Weights of a small image classifier.
Model: 2.47M parameters, 24-pixel images, arch vit, norm layernorm, activation gelu, patch size [4, 4], layers 12, width 128.
Training: adamw at rate 0.0032, held-out accuracy 94%.
Data: trained on pictures of board games with random positions, seen at a slant, 97500 training examples, 6.6 epochs.
Rows from block 7 of a small image classifier, named by matrix and row number. Rows with one number belong to one neuron. Each number is 128 + 32 x the weight over its row's rms, rounded and kept within 0 to 255. All counts start at 0. Numbers have three digits each. After the name is the row's rms in percent of the matrix's.
After each neuron's rows are labels from the 100 images, of 14976, where the neuron reaches its highest value: "lies over" is the class under the peak. Only what is clearly more common there than usual is listed. The data: pictures of board games with random positions, seen at a slant. In brackets: how many of the 100.
# fc1: MLP up (model.blocks.7.mlp.fc1.weight, 512x128), inputs 86-127
# fc2: MLP down (model.blocks.7.mlp.fc2.weight, 128x512, transposed), outputs 86-127

fc1.424 025:134148161139175171164090175118167139196177082184096133139083103146098113157106168169139129069161100123106164103128131131179156
fc2.424 018:150077102142097139091119176103095121108158153139086153173113113097112166172157103131161083089079091108145054161143134103168154
lies over: board (92)

fc1.363 089:140122140151120142222093125163102100130133156114176124064157138148071089064168104146093048095120118168107084247120099138136113
fc2.363 131:119120116172149109092101110065174129151117103138073120226132131105175188136034153149135195136132118141083145023142098150119088
lies over: table (77)

fc1.430 087:135130155134118133205093116137114105152107176106181132048148127150090066094167102149100038098104104162102100239112125139122122
fc2.430 104:125110119169146123094124120078176133153126099136073125227129126108163197132028147166132180126131118141067140010138104146134078
lies over: table (71)

fc1.263 081:140134151138136123206075109170104098143138176136181135049158101129067073077180119140112059096136108149132100213122142133141101
fc2.263 134:095102104164136137077122131042150124141107102148078106215140137120177204140074140167131161145128117127040142030121078147123106
lies over: table (79)

fc1.304 088:139110151146123141209073122166086093137118165118160118065147141142108053097165106126121036100117108171106060235119115154130122
fc2.304 077:121134122157134122082113113069178147162138098145084110219136123103151211129030140170126183151124112139097158006135114118132081
lies over: table (83)

fc1.360 088:125138140124115155214099133145082107161132155136176136066144141130092077091150116151127037110137109144126075245131099126132121
fc2.360 122:108125126181143124081109109063186127154124096141080109219137132119170194116044154167127178143130125140080147036130094137138083
lies over: table (79)

fc1.107 074:145117134136111144206095131151083081164103170131152154053139123120097090076158124140106046124111106163139068229127107123117115
fc2.107 065:110129110157135119093116122051174130145124072170100093223127132123167228137073144167143167143126120131074154006123095130125088
lies over: table (89)

fc1.253 181:097075135150114153132110141114117084136109119135158110114166170162125142107182112141141036096098103158038072170082087136127124
fc2.253 124:174186138135157106133084089123156068181126121148112135098109118117109099120070152147113177117144105122097135138149109131151000
lies over: table (67)

fc1.25 103:146094123118164121148156124143064064172143174157144113072115129111110110154162125133119094129109132124086079179125150131117117
fc2.25 138:133156131109131181101101153102159092182101070185123107188121127158133201115127111212127101105140126127069149086115067120129054
lies over: table (66)

fc1.374 085:077050130152138102149119117119169129082126115105128128089139138133128140131098158136148085122129109120077123176118035118120162
fc2.374 085:161080143101131118179173158186107197107145119162137152149063129174109089138120110146100101094089144123170136105142133132142108
lies over: board (86)

fc1.309 034:098098086083107177149177133099124167152084129092120097130204161098125110085071116160134107064152101145124123157114123112131095
fc2.309 037:098160153143161099154129074142140080145136108136100140128103139110150070150075151160113177114169143105131099143161134175112095
lies over: table (69)

fc1.446 031:143148139137088108150128107119084105119113140083150092086130097087100125159140174107096187150094157150155111155130198106120113
fc2.446 028:127112125132109121144133179158168156148131139087133107169155114150129220102108099120101048112132139108068139119074062100147134
lies over: board (86)

fc1.395 090:126131167137100140206090119153100100129130147117162115061158148159080096080170097129101045118107122157105098249120096147146117
fc2.395 155:130133117171149102077117114087171131155123109140061123209135131097164194135018153144137189135134132127104147014148107137123103
lies over: table (78)

fc1.228 030:102123092157189129091113116121153101086096169145127075101111114100132117195155085119160150128166090074148167146138099136129179
fc2.228 032:182091155097126083135167097172153116127160113122164098157124117116153115098094171180079175129139132159111179108127129070133096
lies over: board (90)

fc1.491 027:079156153157101124157053079160153100156112121132080137158091157121150106175115174095136079110140146103101129161138141098092155
fc2.491 027:145163093089107177111139159172097143091128130125152092132137130184113119148210045084128106096087106162123070113102155101152172
lies over: board (89)

fc1.410 029:165077088063188108157076096149146110144089177108103104134173162119088134131111107169142094054093091157142120088098112187155134
fc2.410 031:097167178187188151175174041121111127139141128129143117147086131108155061122132176159086186143126140122099167146142122114176065
lies over: table (82)

fc1.487 097:130136119131156117102164129126076098134128176104140118071136062124087093170157103125122213175155090186136148193131186120112139
fc2.487 068:106145122119108140111087123137144133124130099116145123161171161138128157115115110139126045090104117107118126080131058094091119
lies over: board (86)